Weights of a small segmentation model: 48-pixel images.
Rows from block 6 of the encoder of a small segmentation model, named by matrix and row number. Rows with one number belong to one channel. Each number is 128 + 32 x the weight over its row's rms, rounded and kept within 0 to 255. All counts start at 0. Numbers have three digits each. After the name is the row's rms in percent of the matrix's.
After each channel's rows are labels from the 100 images, of 14848, where the channel reaches its highest value: "strongest on" is what is common among them. Only what is clearly more common there than usual is listed. The data: rendered roads seen from a driver's seat, with toy cars, trees and houses. In brackets: how many of the 100.
# convs0: first 3x3 conv (encoder.blocks.6.convs.0.weight, 256x256x3x3, each kernel summed), inputs 0-127
# convs1: second 3x3 conv (encoder.blocks.6.convs.1.weight, 256x256x3x3, transposed, each kernel summed), outputs 0-127

convs0.140 094:085098086118090155123076111111123168110163121128119128023138123094130134132113155125104090128127120102123110128174117089106125110088169149081146135153120081169143109124027164110104096130160127058119151117095125089075146099078151075132085148163092080102098163108128192080053135087117149124089128109138104087120117100131082138137112162106156142106047111102094216108124115162120088129096
convs1.140 085:110115095134157090115119135146156023125117121125155101094144104158137102106072086134190118130127090133117107067125125080127092134094191134138105139034134158174129112083084117109132134147120104112123086137138091092078091108125181127169075119153130126068096090102128099175124130115045130115099170059125171087096105111131098167130162122140137090155108118179086125137135082082148153165135
strongest on: lamp (63); bends left (60)

convs0.154 115:162115080072128138103075130102100127119093113105145119137065158088146138112163166154105128070094143073117146083119098112072087088098106093095151161103092102126076119165095114144106152108148048111098140135100140129104163085119117062117116135174132118033100133090113144118106112123110056039084092069149093127112110126129091131096082121076136145130124177127074140146116109140092148105086
convs1.154 101:109166143075146127132115104098129116175091154101189125134092140033139086113123084088145158120071110123124109131104095061163110124163140135070137138090089156180109103105093140068103134152216110098110136064153140122080073104153157163178099135175180143114096142097117101160161128169059099159100163111128111124185147164145134209108160130088188113149108075080091114131134115154169150137114
strongest on: lamp (64)

convs0.95 096:155118207142138098119124090061097108127151135109063123112129087109080096097118110168135093152096100105127107158194112139143156099099145109122099083151097108123146112138136106111117100108150134102147174101113064114081199132088145149083130141124099177160096102131095139096063163152137098129156094193114169155129113110086108069095147143126167180133054124123131154104071106122125098145057
convs1.95 082:160171085120110116122191121116129090076115131103115144144181065137116137135185122169071084130148143165135118128120120152129120112093138102149116110112111147100134100117139127149147115035076135078110119114079137106086206111139178062103077180111107181106133079150118136079060113085130135083068126147150088149103088104096137094146111087085107164093159158129127095110092158121117081153158
strongest on: bends left (99); line: no line (97); vehicles: zero (31)

convs0.103 093:136082197124146131123071146064130155087151146122064132141097123136104121164125072144147096133131148127167094113147121115092112032103123084100116162176145078136140100153129058113100125077094108099137159143120037135072176157065139098092159158152152176143127085135138119112066130162146089124129079129111185153162129120103116130090205096128135121147061112101131156148101109157133059101093
convs1.103 076:111146145185105113158086170115112154115172144096131132144088110137110118119134118085121118078121127111123112135105129129193093103128135139156123137131107148142133128132193129148154110078108099127150146122116171161103094139059127079087071154108049174097133154132112169126124159112152129100110098119084102176143165130107117121157150106136118143100139028178125085129079113145125138128139
strongest on: double yellow line (56)

convs0.99 086:144156142108174125146162146111125072126137172073106148134143137148121121132117089165130085216163109114145105158125136141155103167139124202117124106168144112140160139137131167154122113120147090132155089128134139132174115119132128134125141140139116111211139138143128141169140099099121081146132135166198164056134104110161131134074201081119111092141139161130128190126162044128091133128101
convs1.99 089:129115115124165095044119169159103152105098114151102099110129138172064126139160138145039165093096106103148115151155115124086146124109122091091127139090126111074123133185119112138103111108021130081105140119092078149131122147152171142128070156057123136092130088118127137087111103125114120053105043070103118167114112127076111090198089108114136142068128153152142148116109113101140072077144
strongest on: bends right (69)

convs0.76 103:149115086083051138119150130125118127079107133096122126104077115106130133129089131145099160024121122124099119113130152083083131150144104088148095115090088130144108127123147131063076110112054141099130114114132038104111072137126164153087098049093141107046099084103101112170141122150162149109156103129095093124105149106139119135168149064170076151144103122095184114103095113088129061116175
convs1.76 089:101173110083110132095207150120157133185146121164163125117090125138189153105128166135159152192178114095119116189122135100145106100092174172125144158115118131104132151117122148076130214162155095083105112144137112111115178137146096125207126111205233102161103147171133098128101114127124141201142112154118164094121085137181185168099155210142125151105133089135130133110152118148099096087114
strongest on: tree (86)

convs0.59 078:106115124188133133117097129060147126135091093149106136134105152097140147132099129129139108090087129142148100109108142134114058068129150080107070144125144019142127094153143093119114124120156097090114179134076125095106118091043105108137121143140161070085107108154115099112100143097118070130093161078119122164121144159105089107150126096104128176125060089124136075130136204235144127149139
convs1.59 071:134140109122114162174153068106122110068101150110130137088136163106113113114117170088128088124126092167127123149103153146093140179185141108158144116230116128146123161120153095145126137162115135117105150089121159170146201147202130126151092158146109128177117165161167136108157137137098153090146185137159138036137160076140133114073117116131106144110146157117094091099144137100173133155156
strongest on: bends right (83)

convs0.60 089:127115160108105140177092159113098234097149118097124141129095090136116130141121116156148101112136150114171085122142128133164113050098128170098124094118146112143141125131093141157116134080158144132144133154146089124157181121125113059138129178162125162137147132140162176088098120160154128137129099198129171165151128158160134175090184103155100124168128147116098254156164064118111101067125
convs1.60 098:176081100099124055094107109122169144072116042145117079105135076174123109094123150151077128142105132135094107145118118102134092076086142117160098048121125075132096123128111149109102099103097119119095070206113077084110086099067117137128093129104055156090182063129114096106061097104118082065084104098084099136086093097126075082156102128119138112118128121125118132136094124089122158111114
strongest on: straight (74)

convs0.94 103:179148117091116194153115096159148091101103052125098104141098084052119105101122136177105046150092108095116146140172135140124148164096113112148140137094118103086138137105153118086109103114168136142018114182083213146122107097143117175106100124095074157072139161053099164133135146087163137124094127119069157108140129097129086128131065163063129115066137131091137138124067106074146122135054
convs1.94 093:087148143146145208138120078066108082137161119078137128114164153122141138127140113121157148103137146133138138107095150172124084129111119141120101077123143135172141132141196117078116149090159112121124132140117120135119049101135089110118142094067102088145128137110107134079123095091144152150103088164062096052103109130110183107038096098090107116143070115102187133161138173179138113125100
strongest on: lamp (81)

convs0.49 096:183069108115133117162149104103168075133160136098150095129103164120138142116159092167174068083060104125158138108107114043134155111103128087159092070074150186081104157160113123146144153121126140106152120099131103131095122113115153169111156183118109131033139120099136148093159146115089123067155153113159150137165132150117118162075115114085185124134121139125118163120132089106111104131048
convs1.49 115:131071176121150126108097153163134154124154117082113103124142133148139123136140098104069120032097144122125124000142123143114093073102130011151121100000132163101137148152142130128137129117093117128120127125099082153147102134091135123110044149124116143000179108108161129095139161112115127020141151138122112168119133141086135100155128082116121133097144156144139123127120095117095150132117
strongest on: vehicles: one (84); bends left (81)

convs0.232 088:111070152142120050117140097058088093085192136111131157105105133078086106117120101142163112150083117090145102077157135129102187118165128056082103151100149151168149119091094117101157073110127123099152134108121101102160119105085129148042067115111148141103074088115068130125074136152104201087150158134131133110095104098095122083108255145165113104150112087110142177087124079142077050130108
convs1.232 074:109136103131142088110126158151157108091136109093108118144124131125153174161174143175108100080144145095174164158144141136089151152094099140123114133114127145108134124136136104169092130086110069083107104140078106088135119142089157131149014138036133156123149058129144085128089124090153166009124142090147088148085120098115081122146112146085108131104136138173175106145133158088093084152151
strongest on: double yellow line (92)

convs0.78 075:050147095153132114144112081115127100153161118143180180133117157111077115161125081071150144127163157160137128126112151142125089122112109158140115151152171180156144091094131096117131131130156106136154100082170136135160069140166094125141120124137056077153135097135122139067127079091058172112160068131133128034129120117162113159073139135193132057153112147124149150154144165147098147102096
convs1.78 085:084119116144135086081139139164124140083156069126136137133123113206146164143099095143064113133083118104140134150147139122146102103144118119105099064116117104126097135168144132086136122101075114082130125121101097108131116130072165104109043096063110109129122100125137086111079141094115119084146065064056124142071123098090071070139065158109086110074111095115163089157117138071079032101172
strongest on: double yellow line (53)

convs0.193 121:170141081082122128153100112110129138064112105156090104053117119122127174154081176102078133107091123114131095153148117140107147116091133133148096126150112054109100086137158140096118082106096141125053117178036133133174076117097144178096118106159082111118139113113091162089121145080177073104061135104082125123134109091139057147135066094051095122137116089046113151145091163116144091161135
convs1.193 100:130159097102067164142139116083158084136122164134139161099101104065104071080101145104153139160188083135082085101130110122108134153096133144137124125136086152159104125079119155046151141162156112168116129137104101146080123138162064112152146079213210133145079153141134154182175105173079152188117124137086155069161148156149138178070157175102151136162116158110104133080118115169190140131101
strongest on: vehicles: zero (35)

convs0.80 101:172140060091135129164144135122152100127054100114144125118131140119118119161109135148145102150085120160145144164164117099114091162128123190110093166185105122095133093150092133160147162120122104098030119172114148154131094134140147145128157150089146114153139129132138115134162156073092050077092185097147158102167101165141090134138153111126136094097145129082116204129161161163133146140082
convs1.80 112:116125138145129133121098156134112149119048134084105107147139149130067134142165153143062144072121132131147131139140137153108137096108104127123155112155131004093137171160158033130104104075077116138000153149070124152114119118142135129110067133061101127199138122111148114124134050112156030069095101116107097158149146121104165095157106095118134164072112160121149115133107133097139076144135
strongest on: bends right (100)

convs0.172 102:109186063161136118110116096085079108223154115129160133090124121131139154119130145118069113124148101153140158166079142127103087140074145134110095099145120146145107104094113094133103067099189127130149097108186097131150103089160076158230064132114129083154078152113100133094094087082113113117158128120137094100102109113162148079113094114089190163125062154143101129121141177118088193150133
convs1.172 102:151125113162164103091128162127123045104117108129129138131145123203149139175183160154111087144158148109115156121157155137061073072115127052115101115142132099124134130126123110167113138102170107148131100182145143109171119091105190094112123114124088149142113118134126062073090126075147123058131075122087113125102108068117130117150069150033088099100085105134155093150120105111110111177176
strongest on: bends right (86)

convs0.24 101:097117101105077103113121100108122116121108116146098112110163117104113138113084116153104069146078093130088147082165108101119147142122197129080137125117123146110071126100094102140137111122099146154055057079083171127124104107123173109110101165034140134104066074101106095082110091060134120099090208091170117136132123094083112067097142109130128093079109106105105138112114112113120126198106
convs1.24 104:136155095094144081122127117121133147173099141141101070125155045140123131102106114165180137133130096119086126141075093105117133113103167091121094080091069166158085095108130135127116133133148168119137047142137085062041142082148130156123150131162206146107075139102095072113099121123182141133107128152170132082073051075104125154099091114129112143133096128108106095123127132134131094201138
strongest on: truck (96)

convs0.180 101:158091105140140141091104103141107173126108133135092104106149111156121137124095103139125091135138109118130109134139133119130104061096169146129139106160091084130136060144143092105076154111099167111114070153089056114079136098070155077127154166143149164143073113139134125124100117102168020127125071132116111171115123162136148131136142124109134133117093141087116054122122092196132116108143
convs1.180 080:099151111123103128114144172096110180153111142163145098103115087113123131078116130099141141093163069174089113145116112120178094094066114113103118135154058118154088147117099117138071139154169100143073147097150114128036087139110083141156161147178188158164105156120150133162197094128109084160073155190166132108162146179133111203081127107094176142123157118111097052120113111176179180107130
strongest on: bends right (74); double yellow line (53)

convs0.143 101:127099079061133148138085122148116148103045128147124136109134145173138148144111143124122140147122138145169133160134136136100135126141118096129118177137124080163134099134112123155115068143122105130034186124059093100133143137073134149093116140093176128122123174159150172155111119167165055046079147121146127175127112118151047120166152120114144196120083049093106132127130184177143132155186
convs1.143 089:144087013153131115144130092111110118093151129080138123094099192117126145152129170034081119094160135156141147140090131115092122156173087123164124108209111131067157111110151131134153157100112100219124125124124179125128138144154079125119065106113151112210114118129178117115151136135103139060147140130092114090150185106114181143111113154146116117135101153113147071141116179117166117099122
strongest on: line: no line (63)

convs0.234 095:166067131125164136117120120108126056135108088108218127135070130125148083112146100167157115110089132133136107095167129079077080177090138046140092208073117167082108164150085132139128249121113106124109124155167100136094118118165076140172111160136097106078156080124137117133142159105086103115148161081162109098121118150124154144089127149103119089116167177125134155103156144062149166121081
convs1.234 089:178126150082095125131156108049086195092146136087146093177125146124124092119150099161106104119136155148119110098090139116167146122128122186180133170165113101107161161149178126130128089065117114123108154174094102097102094124083085120069098129152100098185152074153119082084071127079110096130085120106146121109073125092074162111107132093159112117026072108112149182131118125142100142159136
strongest on: line: no line (92); bends right (84)

convs0.40 107:166108176065126166112132120171168109117129138099146122105141101124163135146160158093128115177075150148118145088111120108156147124137172082114106167095131072166101167137109132142104129133102130152068142155093184094138144130110172141075142137127146106062127157085071124110121152114173142177091128110122147132152119128054116141151115129125144150146174107096123149142112105087198090187164
convs1.40 095:149178101100096137121097077130130109164126167124139160130124106106116087142085143088143085139169088159086067104077063097150104177132147107177143101131080097216089085087112105107110139143157164162097138107146117112111068153142151154116099115140110128102077138065101147146134091101076144137104121121178144096163107130120131164097150108144128121157165074107080126126081132187131140195145
strongest on: tree (66); bends left (60)

convs0.50 114:124149121169145143171160148055133137168169117132158178146153124143187112173134093101127097174104165160125129184098149162195115145078140178114130157145136169090117128123134159160136177148190145124161125153164185176168126122175126173185100148131117134196176132124163115107156147136138180157172166208121164163148190157156163129114150176146165106115164101128145138144141140166166201094144
convs1.50 120:106052141151113099089075126125095089124126112100077134098140114130103108104112110097088056056114104099155110100109155170091108065071132138102112114145108106130089127132137130151148095068083132112109121105112103153149094143094139103089059105084053146148122102142137101114059122098146117098092085139137094121047122080078119059131131120127116149060089148135181125121099130107099116114168
strongest on: tree (89)

convs0.120 112:169066119076109187158082128142117111097121120141144149081169118134146156148128166155167086135109129115120129070165163076087123110145117076087118127055108084132080137155088096110156176142130149123068151143085201141097052141128176113103121130125083107085136130102126148122123120134161135058055143091108177143137140072102057144126128108117135112173096121101163203145126141068151116171070
convs1.120 106:130176065072075154162077063076140129093116140120171145069102122060113129089069117115125137171112089103098103135136109138151124164160137142109094126127090163139089121095091155120125127123169163116129134127151169146119036156108135159098098134132105129135108103126151142204164113130102172071108108117136139142145166137172149196154172169123131133131135113140145123109097130152154148131042
strongest on: pine (76); bends left (67)

convs0.117 081:173135114186093140117126121077115126182156134145136120088153148121163149126149153118174122107125132155108130150110138072167066102117185173139121085196142173098145088127125053168130105165145191127148114149161088146120138151150109119199083128155063141191130127113127169110140108148048087065164172082115117090150151168155157168127110125121197149158098146159115115145143192205118185075097
convs1.117 099:087062185127150099105071146135124123112101068056137132144148101159134119152123096060061132054107163117128139093098149142084067024067110107111131091129148132143113131175129120127123142103146105149088119141118085078145094119052126047121109124124110130125152113095107090082116105128135100099090165161085070150110132120156146071120122114112119089111075132143156150136136119107101152149125
strongest on: bends left (97); vehicles: zero (48)

convs0.148 083:078061081124151079106104120136028102129106143132150155119090138046055101103096064118124076120104117126127133090182123119133149070165133073100134182111086116105115162087106130077138159107055135111147141040092155119087165100116118080105154151134137092150138116135140140109048059122113157097128093112155063116118118131102126082068133144140143125090136122113133134140119105135108101163088
convs1.148 080:117147130140137085123143105137175141119133063129171168136159117127126108113059058167131070143126066154120120187147108104144202116106151130121092126164041143156114143153164174054161172156124120141108138112126119128058037146096150161117097149149127138140097185122169120067155125143062094161113147116090176121093104142157131141110097170141149056147193081146128118121116098118172173179096
strongest on: car (90); vehicles: two (70); line: no line (66)

convs0.198 072:152132141184094113131055155099139131187105124154100118111116123133124132105136122141126123099133125132096131102112091163175031077077234132109151150087080120147114120136176133128082043160165194089193132169133091100106169126099108133128149171197129127129114114138108093087092152123046115167180101148115181177139114199136158146163123099110161154183115105139064150122122165150136119093124
convs1.198 079:106121148147143094078120122112087118137099127077120123130140095107169127177162135072081085051075153154175145049111120177078102079075118083146153116104136110148128116180138050115141142084111055147055179136129079154156099136131098113159106130143136136168175147124116126152110082119141083115106155141059085140166106123137125084153142106047138090108135148108121125150178155119107142184164
strongest on: vehicles: zero (35)

convs0.236 086:185168143135124109146157133111129083097138164126134134159061139122158080113137127158115195215091119121092136181086145167157199136132108141181159152106126139140156107126164125132163092149125130127151144154173154144145192126156076208103187075164126182190128175127125111174170165177161149151159152167123174099113151128155107101149170158138154188125133107111124136131095088076109140090112
convs1.236 090:124093096170137077101146143151108114113162103097100108135132144168149178190204138177081141073124152148132132102168144137089124089114131096127102069153156131067162149187169099070132172116080088154112089163068134103169122155102102096118059116048143103168159117117107082085060122133121145108125113106058071138116113117093148039143105126103094072088167154149152137149144190120105078103171
strongest on: vehicles: zero (38)

convs0.118 078:136103141138135161132130118123123181100137129167070135076150143137157140130069101128105126193127136173176111122128116088127132099120171119153070115136104082165102070135096148151072113126194128111160102155128149095169064108066084156135094180084085101138129128085118142144093129126142115139141112096154134066113137102132112142099174073146117148108078116137128134119108127114166118123164
convs1.118 087:127084070143174127101099170174128050116120084157099130114155126171107126123118160091082095060104128079129134141117123172053087067073117128104090114121130083121113103115102096137087095098150114085164074177139125087128119098087166078113086154118127111135141094121113121097095107139150128073118056096133130150086093107114053110160102095145108138075086152164147121130128146091145122142152
strongest on: bends right (66)

convs0.207 092:131103100107120153128115140128147133113117113110139124110123138139145186138167139167130106123190134140151142126150131068112067098140186170087107058163124113091149115153083117166131128122062111111108117088087079117121145145106140093119144167077123066089129143137170175147145127081122080080107081130139111094184120128162097138116164024068114134146144130091118168134109210213112142082067
convs1.207 088:127148156117147072071144123088148173090099116099176139166108122145100087143152091178082124143165159120120162143149125140129150131098124112114152092149133147096117155158141131097138083100104174158110131171063101109133070148134138115112086137084065107142139074151144122089115084119122102035105071078077086178142162085156165095162101136138119096097134130108169094155107098120090152138073
strongest on: line: no line (77); house (63)

convs0.36 107:115082142140087123104133154044108095028104143117097150193020127144088095152137109163165120117076134129104139085123167123136105091083122116135140191117153137122109151130137106136152104112077125154123146080119086113123175126106035118005112136135064152111121102107138096104131058141108166052103112129183055123139166109096095111079139128163049146125128061115143141129131096134079052137119
convs1.36 090:120090133126152055108166130135131143089164069107122089142096074124146149155131139177081092121107149144112107140130132137149115141126067131155109145153108149093105187155144124171138144086128097127107108165079146063140147099089054114122122125113125126154169131117156062073037147093180158074119183106156116134073104087067120093110128140130083104091152111142184081163122197095136065152183
strongest on: double yellow line (65); bends left (61)

convs0.175 094:132086179099103139121100149134123185032169125087132101147125133162101145134093119180129159087109131115156110093119122079138155084169105108155141172107106118131139102085124177166118084129089155115091102147117130150165158118096148080053162139034089159098129127136137134123138138157152119132097063132148139133129126130101088165105167107167029162177091087130146100134097053118150058146160
convs1.175 083:130123083103154112058138113112165160114146029171130123085119098164136132054113138125097139176129103120138116196113120135140068104107119150111084135124112101113130136114104153130103123110129108081160137208105080072065117098105122049165093104153119113115143088123116149145099142131152122093120112069093134137038105082166100135136091140133131123146136150155126109081117109151124112082084
strongest on: truck (83)

convs0.86 105:168128116136125135101161122130147117044127165138026107172098124148079108139125114131161178155100132089091112116149104097153156107126103166130133204116076129099128117177117157124140117129064161102159105146074126118123135113083138110014139119179044155145123129118117143104098126132120128092133103107141121097140135133099085159097117167178058137079124088132159114111123067112155038118140
convs1.86 079:150115106180157083132191144174162101144188136141159143124117174148149142142103142131115134097159151156151114142129140109120069114123098162156122218137108118126136153142141157190132147146166102108164176131100183069137152104094101108163054165131113152106155131176159118022088127173143137124175199070157131114118119136116177163102133142148085112142167089171161167129174215138144086099166
strongest on: solid white line (69)

convs0.186 100:149125076074126130119092120152154085093040155107159108089150166138123168125115158138130117154130098135142112140129117108124117122180132146097088126180090113144138084152116125144159129121067141107048106157083140122126123105065184142080159127125189119097075160112102113136124113131116019064079136074171145105156095105134139098115190108126114161123120076109145085103134167118134105162076
convs1.186 101:115150101166175125126177167123119151114135139084157130135167168154125152163185153157120152089162155132151156135133151134104179170165089080124106123150147132060147189188188057124157118106055118115097139116084156133157110132172175153126038127056140099181142108121150085127138099105132104070124169146115102139142152104070185090146101104079108130063133153142163113145135151089132064126164
strongest on: straight (95); crossing stripes (80)

convs0.28 121:139101068159090179153119142163118092097161104086154134093134110132073089106116082128113101108148101086118160066125119063124135149117104075107101110000128181125125110107114151110136143140140155166135147128137138145089073115183134113129134112048083089025126098118129135138151130136136156074141142146086125132130131090103108112085106117140096075127137161087138226085099070059074151116068
convs1.28 082:100144156090133113118121096095139161123073102115154063154155114106137103140137099115159113170129122140111142144102109129127144065108114121148093110138129086063171125175114123159069167072133126169105090137115133091112106132101138100072191163068100130160159130112165062125085061132158059104097122096149097140110107130076198152087150145054137089071140143109148128149137134157067137130116
strongest on: pine (96)

convs0.12 099:133076129070121159135090134060112108115105101144089128054138100098107078135127098109100065177130109114146149095147143121076152105111145076088105147098104088188097108114112114089124105103131126094087162132094119100102161138064151165101110132105153156085111128154111153088044118129183124078118132150082127147113116080059074072092183093079155150115077133077139174138122101088118109138098
convs1.12 087:153126104094075114100131122108152048151156181167123125109108078097126091136138104167172100117116092120087093122121087098169082132148107148155113127130105157132149126095138150130164122134198101154114151084130134105098153126124129077131151093109137168149111124123055083172113105078111174138103138075140126118155097170096139135112167112157149125146136075157132113100078131106115120157142
strongest on: line: no line (68)

convs0.135 084:198147048164158106130116126145126094139167141118193129139136143173150157105109156102130134086140079145128117087095120080105086119151128090082114126078103220109117132160128107153152180124100170108167077153177158184123103126169134093157155144121175089009110127133131102111134147065063101136133106065159096107105094100101178155162090098081078128135139141123112110113119115091084119165098
convs1.135 084:131142148130116170082179123003124143100089120135165145157144150119057069097148093105079111103137114119119122118121149145120138085125158077157178125149128106078129116142151119127147105083110125149095160148133087164121104157085111104090092120048069174179137113124150159163123135122135076042127130121130137130131161148150128101093117118030163132077102155150155114114122085102105131177112
strongest on: line: no line (96)

convs0.144 099:149145151128157185105110142143133153102119112191129111093155143121088184121120116156138084133142129159152127133175130091150122067111142148115116178166098061043129122138136105128095158106108147095141081160081177152098128123120145102099161165109109125155110139123142153126115131098145031135125116109126152086150118139161140166117117060115098129145119144089111112147085175190149138150073
convs1.144 093:105123143146182135098084138111116169106105107113083092130160115159103132126160143131026116086150121124134159107134156151107121097087099107099143087151123040060140153173121082118084111111111132081076144181101057100082100138096130090117099125045111133144163121150128150143123068132150084070098085134102079140135140125140135138137084079095105170065121149144114072134146148099147084123062
strongest on: straight (78)

convs0.108 094:137107108160133032093070089094107133158157151133102142066119136121149149138092121137111177112093126126115095119148109123142144112128152125092118147146119114164143174130108194112137086143096124085157036154119018115137121139083148075147098119215126091107131088131114140136098163132081143228134083152125124121117114189144138148155133118144118092137109126136126033100135105139155127162206
convs1.108 083:133172109099123083069134173122163096126129129164154149085140112161150112117119175104114104116124105166110135109107116114057121138107141140131098094098064123177100156095144127108144138128136115148131117159153028126123082116086160112169110108173156131121114056140188099214142129129118116144102138132079119101117107140163130152117087171075135106142142123158136070099170068107098187068195
strongest on: tree (97); bends left (83)

convs0.195 110:153121217140128108096139156121146097120169138110135082158093089137106132124103178149202135111113114153172082086125095067111082133090142111179109167073135174155125125158117157189107127171122140100122207169094100111078139105074096136083108174180080167085140117130091106063131139160118132129117119086202165085130094128054102140153137120162128176177134079162087147100111146144212096176095
convs1.195 107:138119085123160076099164134122127160114141067120162109105161107110146116136104098167118107116158157127155156166089126100161137115121055166117110160180153159105177148154168165156126106108108106142142069183099146069132065082139139126140050117137100086147139086125118075085074165065144118097122107106106139118067109087113149131136088096166099089073106115179127118158129165096152133133178
strongest on: truck (89); bends left (61); line: no line (58)

convs0.98 109:138149115117112123127193121173162103098188145120122112159081147131170128109128107195147129151139120104147105113148144104188187172133105159142120145098097248119126120152170162156123107175144161124186121148153158175164115098187123167110146136156086134097120159100140139147147170133142189121185088179107124081126143107154119177112146142160096112131144167119129119123063110059119134091108
convs1.98 101:122084145163121108072196130126139151104109081144124093166123127135110149141190107168076119076110146111140126133128133144106097046093123115115127105123111117094151166204180109128115135077111056090098145145061065137134087118064075078105076122079134130153185126143137082109060131084171076067111116081097091150090104130111119074127069126112097103046119158151162127148148170120110097107122
strongest on: vehicles: zero (35)

convs0.183 089:141140096134095192184098143117149196122086093134144120116161127119119126101076187112096088135132120133096108143158134190141163093113144130132085101134124053178134084114150107084094096110159166105110114216059173144148142109147146127125115121146065132144127156119112106097090145102165064151098133185063153168105113109157120157149062150090080154112113141119073209120105167164124186141132
convs1.183 085:118148161144119098132123151087139084121160134100165162147173127134116142115102088165152067124153108144151101076152176176105142117104155106112064136121130100155147157092161098103163070135108120056100090195102055140134089142153122117105104116168117099179169082177128089133089053171134107111085118156135130103087102102129138105074111167138071122124092187135139184133168141092112098130103
strongest on: pine (62)

convs0.209 088:185134079096096131103116125129143082153133128137154100128152106146153134120095084137102130149137099170138094133119101077140075196132153136142133094132115184105164106162109127155121126156136141098089057147134138130099058120119122128128134173070128104150146160103139143213150148058096116130126173095195159023134118156131138130132148092118134092128160117150125140111122146093120146110090
convs1.209 074:083121112136156128122114218160124137112129139120084112158130137164069138145195132119135134085088130077132124140095131161119142089117139158092142161100143093068156094160149060144103105070105161123104119146086103177109143131158181121119101146121114160141134083146149109160142119146181107095103115138115111157155134114158135059175108111110129153076139068164137143147082039134103105094178
strongest on: solid white line (63)

convs0.239 087:177129104142094119119083116134107169057127130119152136145119142149123125130105091165147121105124133134158138101158132087109096048142137134106132160145118098171137113167117130096129125112060122151074117128092091118105144174067137053037141142123098102114117119138151166120093162093126086092083041058142185033124115135137096166125122104134077104170102087097125187131130115165118044152146
convs1.239 078:103129157150130108104120066158166107135137099099157132097143125151134111078111147113076134140156093145100094128149094108143111144152091160182167066152133168175109094141081156099147157114085123170161143082112110128114150177096137118153029115138117120171123107138190183119142135143034154065180142087112151115130158176117093098122135169153187154134103073171147117094148100169109145109126
strongest on: vehicles: two (70); bends left (65)

convs0.254 090:194117155113129132156111093122112111064142141077046177108179171131157157129122145170161091073116152131108136089182146101133182045156154044120130137118114068134102107180090118200089167140117177179106139148125092126159116132081176080096165172099088186075100137096123165110124153135149114108103161131152161171140130106118137127153133124130107130179132148124137184102091080097147093146149
convs1.254 115:139141098119052130173125076119139129132086154148174159068092155058103078076073125106119147148137067186022051122140088100138123165176145092199132112139078122179037100063088131084127133141133183132122145095153134177058120167149108140129132103123123154121053149126152160146164124131103138125141117134102162148165176130156122172127155135127151168162152104128081176059049121139189164110110
strongest on: truck (87)

convs0.62 092:149143085165142151172163142118116114168153114127146158135142140130126145143155106154128093161174126122119110136101123081148084097118129164076147097172144133111151177173149140184144172147154124117139200119127170126168138136141136078186151147082205095188115145125124139138139142112094105125100100151196170149149159180154131161145120135111163138137151165107104199143171164163128166124081
convs1.62 087:112149221093132099075079131079090154157108064109138091138111096108123090151185098107108129098112173102118129060135098088144135107078143094093190096072140119095122144146143105124136110081154116156091144158135116110158049107105132125095076118066065132056135144093148147083146117158112059027089076125076087132115091099115156131153109066097135114092078115138116143121108112115067124180114
strongest on: crossing stripes (74); vehicles: zero (40)

convs0.228 097:140104092043102185149083144152105115054080099103108140091156119142101134115127112114106074162156150151156160134174130103056082147103094063098130106094147076136103120107089075109121156075110101170094145099103150126100095131124100132146135101061074130132112142090135156111169074099118085071072157026113134090129112049153079124103106117094124063117133124101142117103122108071113135128076
convs1.228 090:075158109082086154168099081131125127113105136149118134087126144134101127133096122050103132142127147167070099113081095134137160173185139142222143148163115140124099122092103136117157186091152181214107101103127155159111116174160104113072191101090099143152105162138163134132207102127142170122114103151108107097184138153129181170098187146136111136148133114121145123119117150174176162094106
strongest on: lamp (87)

convs0.126 100:110116186127104110158117122104126101065086142157126115187096150098113136100105118181127134108081140099155123092140110079014087106090140071146119164087123075109115063137112110199087131127066092108125126110122066148117155072094129079088152188156086165070077083122085115113157111143115073126114117079195135139135099122116102120088114099069079148115120160156121168113075069078121072072129
convs1.126 082:145131112127159118182130125108129123080125076150135137079157108152091088092074086130115115165165112119115122171101154083126123151181107134126084087133153086159101065100146122064143128141098141092141108185157137115102071067149120170125122108121137111126115111169121111113081091152093115048103125080109176128080151077128087173081085110136135088084094060140146207110124083132126124149081
strongest on: truck (99)